config.yaml
model: "masked spectrogram model"
hop_length: 160
mlp_ratio: 3
depths: [8, 8]
widths: [80, 160]
optimizer: "soap"
max_precond_dim: 1024
final_lr_fraction: 0.1
Rows from block 8 of a small masked spectrogram model, named by matrix and row number. Rows with one number belong to one neuron. Each number is 128 + 32 x the weight over its row's rms, rounded and kept within 0 to 255. All counts start at 0. After the name is the row's rms in percent of the matrix's.
After each neuron's rows are labels from the 100 clips, of 14976, where the neuron reaches its largest size: "top examples" is what is common among them. Only what is clearly more common there than usual is listed. The data: strings of digits, spoken by a formant synthesiser in many voices.
# gate: MLP gate (model.blocks.8.mlp.gate.weight, 480x160), inputs 80-159
# fc1: MLP up (model.blocks.8.mlp.fc1.weight, 480x160), inputs 80-159
# fc2: MLP down (model.blocks.8.mlp.fc2.weight, 160x480, transposed), outputs 80-159

gate.450 109 [165 107 146 111  58 123 142  99 146 103 126 170 155  83 123 134  70 111 146 142  87 179 131 175 105  83 154 138 106 158 109 142  72  80 174 136 170  67 123 112 149 134 117 174  77 175 165 115 149 104 129 142 106 144 127 117 181 162 158 141 117 210 108 157 112  68 122 111 145 115 158 146 116  79  72 122 119 158 143  92]
fc1.450 118 [157 118 131  86  77 125 129 132 154 115 146 188 119  43 113 125 151 127 145 166 128 153 124 185 102 161 152 117 123 148 111 127 123 129 110 184 133 105 121 189 154 146 161 178 120 124 128 101 159  84 147 102 125  78 102 143 127 191 166  43 112 195 134 115 160 122 104 118 145 109 129 134 130 119 116 153 172 160 106  78]
fc2.450 129 [134 157 122  66 145 111 131 132 110 200 161 102 189 140 146 114 192 115 162 138  99 173  65 139 152 121 130  88 127  91 190  98 167 109 155 161 141 114 107 166 128 130 118 105 110 126 143 135 144 112 109  99  94 146 191 130 193 175 142 106 104  83  66 163 164 146 133 115  98 140  92  74  82  87  47 177 158 141 110  99]
top examples: "one"; voice: low voice; first digit: one

gate.364 094 [159 129  81 150 186  93 143  92 111 119 133 115 163 136  84 132 117 155 146 129 111  65 121 136 158 157 143 139 157  96 120  63 131 147 164 123 148 129 129 168 168 160  86 142 172 131  86  88 134 113 135 181 115  80 134 130 112 124 172  85 128 113 112 111 125 139 115 146 145 129 191 115 121 147 150 166 155 207 118 114]
fc1.364 086 [101 118 103 127  97  79 185  86 144  92 112 104 126 147 100 136 146 133 182 126 179 143 127 144 151 168 158 164 108  83 105  84 142 174 171 147 136 112  79 108 141 152 177 119 115 114 114 150 140 149 139  74  86 124 127 150 106 111 166 113 134 132  44  91 122 112 154 143 156 123 116 193  72 121  85 133 160 165 167 114]
fc2.364 092 [122 119 141 119 123 123  98 167 156 150 186  46 199 105 164 111 162 197  93 152 231 150 176  71  93 127 101 130 115 148 110 178 124 100 129 183  85 114 137  70  90 151 122 130 125 103 158 154 112  56  95  69 105 151 142  90 121  89 159 155 131 171 152 141 119 132 137 128 116 150 129 137 200 108 163 184 118  59 160 119]
top examples: voice: deep voice; first digit: zero; first digit: nine; last digit: nine

gate.26 094 [133 169 117 109  85 176 158 142 148 142 180 181 135 216 137 138 110 181 130 176  69 125 114 122 157 113 106 116 127 136 106 111 112 122 125 143 180 138 119  97 159 159  79 143 126 151 128 106 137 158  60 116 163 194 125 123 191 160 109 124 159 132 150 128 157 123 162 154 116  91 113 153 134 146 195 132 144 135  82  52]
fc1.26 104 [122 118 101 135 121  76 128 155 217  91 103  96 126 151 106 163 133 152  84  44 118 109 189  94 158 120 123 149  89  87 155 115 124 109 136  98 147 181 103 160  99  92 129 170 133 207 144 136  70 109 141 135 107 136  92 189  99 112 143 124  84 131 136 111  69 159 104 137 114 157 147  65  89 135 129 136 137  80  89 120]
fc2.26 105 [111 113 151 128 108 214 129  98 106 160 107  60  97 115 151 113 167 106  96 170 171  86 157 159  55 139 131 147 113 124 153 128 137 150 129  79 122 114 151  88 132 122 145 115 107 109 120 174 114 150  82 148 146 123  66 107 178 119 144  91 189 127 146 166 180 134 134  84  78 161 129 174 118  91 119 106 125 163 159 197]
top examples: "one"; first digit: one; mains hum

gate.19 092 [ 82 150  96 114 108 151  77 131 143 141  90 123 102 173 153 147 109 162 188 211 154 173 115 147 133 202 205  70 166 180 124 138 129 174 169 171 136  93 125 122  73  78 137 125 108 109 177 133 142 110  66 169 152 132 100 178 101  84 157 129 125  97 128 139  91 136 100 127 107 145 111  79 106 102 128 116 143 151 148 140]
fc1.19 093 [168  71 162 112 107  96 144 111 152 105 179 148 105 127 104  93 127 118 100  71 133  97 114 127 130 128  92 168  71 100  85 114 116 114 102 117 105 166 148 148 117 241 165 149 102 144  95 113  76 122 146  98 123 137 160 132 116 156 136 118 154 185 218  97 153 171 174  79 166 134 102 152 107 119 140 119 119 120 122 119]
fc2.19 102 [130 134 160 125 139 172 149 145  95 141 107 104 136 100 128  79 123 162 139 126  63 126 122 128 108 101 190  56  98 149 101 185  82 191  74  87 129 133  93 113  85 133 127 155  73 115 131 139  95 145 104 180 163 125 159 147 156 101 137 139 108 171 123 126 128 160  92  99 128 158 127 128 206 138 152 141 153 114  77 129]
top examples: "one"; first digit: one

gate.325 111 [101 151 126 120 105 152  84 129  70 114  92 164 116 112 131 134 166 126  98 172  92 151 179 114 137 119 161 118 164  78 152 129  82 138 154 157 147 130 154  93 128  78 166 142 115 155  97  89 136  92 213  62  64 149 133  99  81 101 118 100  78 103 108 121  89 110 227 149 159  93 130 130 120 112 123 144 127 148 111 103]
fc1.325 098 [158 155 130 118 144  98 120 117 160  88 134  84  88  94 125 121 143 148 126  35 135 150  83 121  87  79 107 143  96 107  64 153  79 154 161 146 115 174 189 166 144 115 121 111 146 191  82 153 147 112  92 121 118  88 104  98 139 110  83  90 119  97 108 152 134 155 103 147 109  75 172 172  74 190  91 148 144 135 132 109]
fc2.325 090 [155 135  75 132 163 102 167 195 161  87 143 114 145 140 111  82 107  99 137 150 146 152 107  61 113 137 119 128 101 171  63 123  68 146 125 118 108  91  99  88 147 118 141 153 114 102 200  93 158 143  50 132  71 108 168  80 119 120 120  81 193 205 103 133 160  95  64 195 110 135 117 100 147 152 169 181 157 158 114 137]
top examples: "one"; first digit: one

gate.340 097 [131 113 141 136 190 151 187 127  70 163 158 111 126  99 121  99 197 142 171 132  99 174 120 153 109 146  78 106 137 155 141  70 135 135 175 128 106 152 171 116 122 134 147 139  87 174  63 152 150  94  95 120 147 191 115 118 163 162  54 128  73 125 120 128  65 163 118  86 112 160 128 131 124 116 180  95 167 135  97  81]
fc1.340 104 [120 160 151 117 196 149 125 139 114 189 168 174 140 121 148 143 180 155 107 122  69 159  86 122 152 155 107 107 143 129 126  65 179 130 121 105  88 143 183 174 113 139 109 139  77 111  60 157 168 119 129 125 140 139 136 122 224  57  62 131 116 119 120 100 119 162  96  71 145 172 100 162 143 126 107 136 140 131 136  93]
fc2.340 109 [124 167 145  76 125 126 134 139 197  72 111 110 115 159 123 145 109 127 139 134  77 186 149 144 143 165 213 179 112 102 126 128 152 167 180 113 151 124 104 123 177  99  72 113 120 173 117  92 145 154 129  62  74 101  89 123  76 107 124 104 150  98 106 105 128 125 126 143  84 119 136 176  76 126 168 116  95  60 136 144]
top examples: "one"; first digit: one

gate.183 097 [139 147 109  96 120 108 153  70 112 158 118  62 133 117 106 134 146 114 126 172 113 115 148 134  67 174 122 112 138 179  43  83  67 163 147  36  92 126 162 107  89 144 142  87 140 152  94 121  98 127 155 148  84 113 162  68  79 140  95 133  98 113 125  96 112 149 137 113 123  98  86 109  99 144 112  93  93 107 135 143]
fc1.183 092 [177 142 144 138  95 142 119 171 168 111 135 187 125 155 160 148 109 166 110  81 156 136 191 179 216 137 144 132 110 101 190 179 176  69 115 173 163 152 122 110 135 146 102 167  88 125 176 135 146 146 123 135 177 109 120 142 155  89 152 113 156 149 181 150 161 153 126 134  99 146 167 117 150 133 141  93 191 189 139 148]
fc2.183 062 [137 125 162 161 184 124  85 136 134 167 111  52  97 121 173 163 120 135 148 182 128 127 112 141  95 137  84  70 116 132  81  96 108  96 142  88  56 132 174 145  81 101 160 142 155 113 136 104  69  96 162 110 132 140 173 144 140 158 158 116 184 114 136 119 105 124  97 113  47 140 108 113 188 107 150 136  64 116 174 138]
top examples: voice: deep voice; number of digits: 5

gate.85 087 [123  64  37 142 144  96 141 130 148 137 154 125  85 113  93 110 108 136 126 110 132  93 121 167 151 115 103 109  81 183 122 131 135  61 142 152 115 161 134 188 106 119 100 135 150 148 122 167 137 130  80 104 107 159 102 120 113 172 166 125 122 150 158  94 123 155 167 142 155  98 158 113 119 182 116  99  61 145 129 125]
fc1.85 095 [121 112 101 104 110 138  93 160  59 118 139 105 155 139 156 132  58 121 155 158 139 119 110 138 171 139 104 157 120 178 134  97 114  77 155 113 145 142 128 110 104 172 125  92  94 107 179 131 120 114 145 143  95 142 106 129 156 121 125 125 136 148 177 122 137 139  92 132  87 148 121 200 124 124 136 131 131 119 108  94]
fc2.85 110 [145  66 130 133 119 166  90 142 108 151 169 152 133 191 149  71  96  72 165  93 132 164 147 123 166 124 133 125 138  87  85 144 148  77 106 134 122  80 160 134 106 159 106 145  69 145 136  89 200  99 108 146 125 132 112 124 107 122 106  99 138 137  89  84 124 210 152 110 169  53 112 170 156 168 160 126  79  88 124 126]
top examples: voice: deep voice; "six"; number of digits: 5

gate.164 114 [100 142  95 117 165  93 128 171 107 127  95  85 127 133 138  61 109 151 144 145 133 159 147 112 157 164 210 100 126  98 109  91  66 138 129 154 115  73 118 184 122 154 122 138 150 125  99 142  90 189 158  91  93 123 123 195 121  83 145 148 125 150 145  92 103 141  90 143 111 141 109 182 167 132 104 170 124  74 171 139]
fc1.164 109 [110 179 137 194 125 139 113  82 177 160 132 138 110 134 160  92 143 183 156 149 147 152 128 119 169 155 130 100 188 132 131 195 128 125 138 110 120 159 157 105  94 101 118 143  89  76 134 134 156 125  87 183  65 112 158 118 140 114  86 162 115 147 123 176 184 111 138 121 134 113 190 108 134 124  63 161 164 119 195 166]
fc2.164 113 [107 112 141 147 105 175 156 139 149 198  91  41 134 158  54  86 152 121 148 102  83 138  73 104  97 128 162 153 181 114 128 139 118 175 104  68 155 104 112 125  94 174 150 117 138  96 120 105 159  99 161 104 191 137 161 185 193 103 173 168 150 186  95 113 153 105 159  95 149 135 111 112 108 204 103 112 147 124 180 156]
top examples: "one"; voice: deep voice; first digit: one; number of digits: 5

gate.334 094 [106 159 104  97  97  78 161 147 113  97 178 119 102  99 116 114 118  98 115 120 114 158 126 102 132  13 151 127 158 163  94 120 156 127 137 104 143 111 170 135  95 158 154 130 143 126 132  95  88 142 157  66  85 115 127  52 106 198  82 129 175 178 154 168 125  88 143 124 174 111 138 151 153  94 130 164 143  92  93 106]
fc1.334 096 [149 108 165 153 129 162 122 161 151 183 101 179  95 129 200 163 111 127 133  90 161 181 166 136 127 215 111 106  96 138 112 122 141  70 151 123 132 152  52 126 132 128 126 124 133 147  91 121 123 147  74 154  85 100  94 179 209 119 154  99 112  92  93 121 141 114 132 132  90 130  95  98 157 126 127 137 174 120  86 162]
fc2.334 094 [ 25 187  76 106  74 112 139 123 113  58 100 147 111 123  58  99  87 184 101 117 146 112 111 145 131  95 144 193 122 152 125 130 144 209  53  89 111 154 127 139  97 152 140 107 116  82 142 120  89 100 130 129 124 150 151 135 145 113 126 106 120 124 143 147  77  99 158  71 158  86 158 145 144 165 130 117 103  64 143 191]
top examples: "one"; first digit: one; last digit: one

gate.422 094 [143 152 187 103 127  97 111 118 154  93  89 131 153 158 111 137 136 107  70 136 137  50  68 110 131 127 164 124 129  89 108  90 133 209 117 129 152  78 123 186 172 125 118 126 132  87 114 152 103 154 123 137 127 125 126  70  59 139 108 191 193 173 141  84 108 147 106  91 146  70 119 158 135 111 118 154 176  80 141 124]
fc1.422 088 [177 168  88 132 161 170 120 106  78 132  78  91 146  68 122 145 153  95 130 193 172  40 115 146 128  98 147 166 120  92 133 124  35 197 140 135 161 122 120  95 101 149 145 129  82 102 118 145  87 126 121 133  96 157 142 118 113 149  88 133  85 184 127  90 146 134 133 155 143 165  41 182 154 153  98 147  72 128  97  90]
fc2.422 088 [143 143 109 133 114 135 155  92 105 138 202 153 130 126  92 139 152 160 154 124 129 168 177 132 186 101 174 162  90  98 101 168 174 110 144 131  93 123  98  87  95 129 147 119 132 200 132 146 142 153 133 116 169 125 140  53 137 158 109 102 141 139  76 173 147 126 111 168 168 106  76  78 123 179 155 164  79 121 136 116]
top examples: voice: deep voice; reverberation; quiet level

gate.469 096 [139 110 142 123 132 166 118  97 116 156 152 149 131  78 191 109 149 141 135 116 130 108 173  93 148 140 183 161  99 106 130 144 154  89 152  91  72 173  99 108  99 124 186  93 164 158 146 171 133 112 174 112 162 136 158 130 111 151 104 191 192 162 107 140 125 108 131  95 127  61 162 140 150 156 132 132 182 134 169 121]
fc1.469 104 [123  39 125 158 136 145 116 159 146 114  67 172  82 143 196 118  95 167 147 123 116 107 149 121 130 145 191 175 129  83 152  55 119 118 121 105  42  87  79 103 117 185 139  73 138 125 150 145 113  97 109 139 117 125 120 113 152 126 115 172 133 144  99 120 104  99 152 178 133 112  89 129 119 124 148  90 112 111 181 105]
fc2.469 122 [154  93 127 125 127 157 131 134  92 113 161 131 104 128 112  85 148 131  71 107 119  82  96  96 185  64 188 229 136  87 128 102 113 124 103 140 140  64 119 116  78 166 114 190 160 112 132  97 154 130 147 115 170 139 143 128 195 124  88 122 161 130 119  88 142 147 156 122 132 119 131 160  71 106 129 123 120 185 191 137]
top examples: voice: deep voice; "five"; quiet level; first digit: five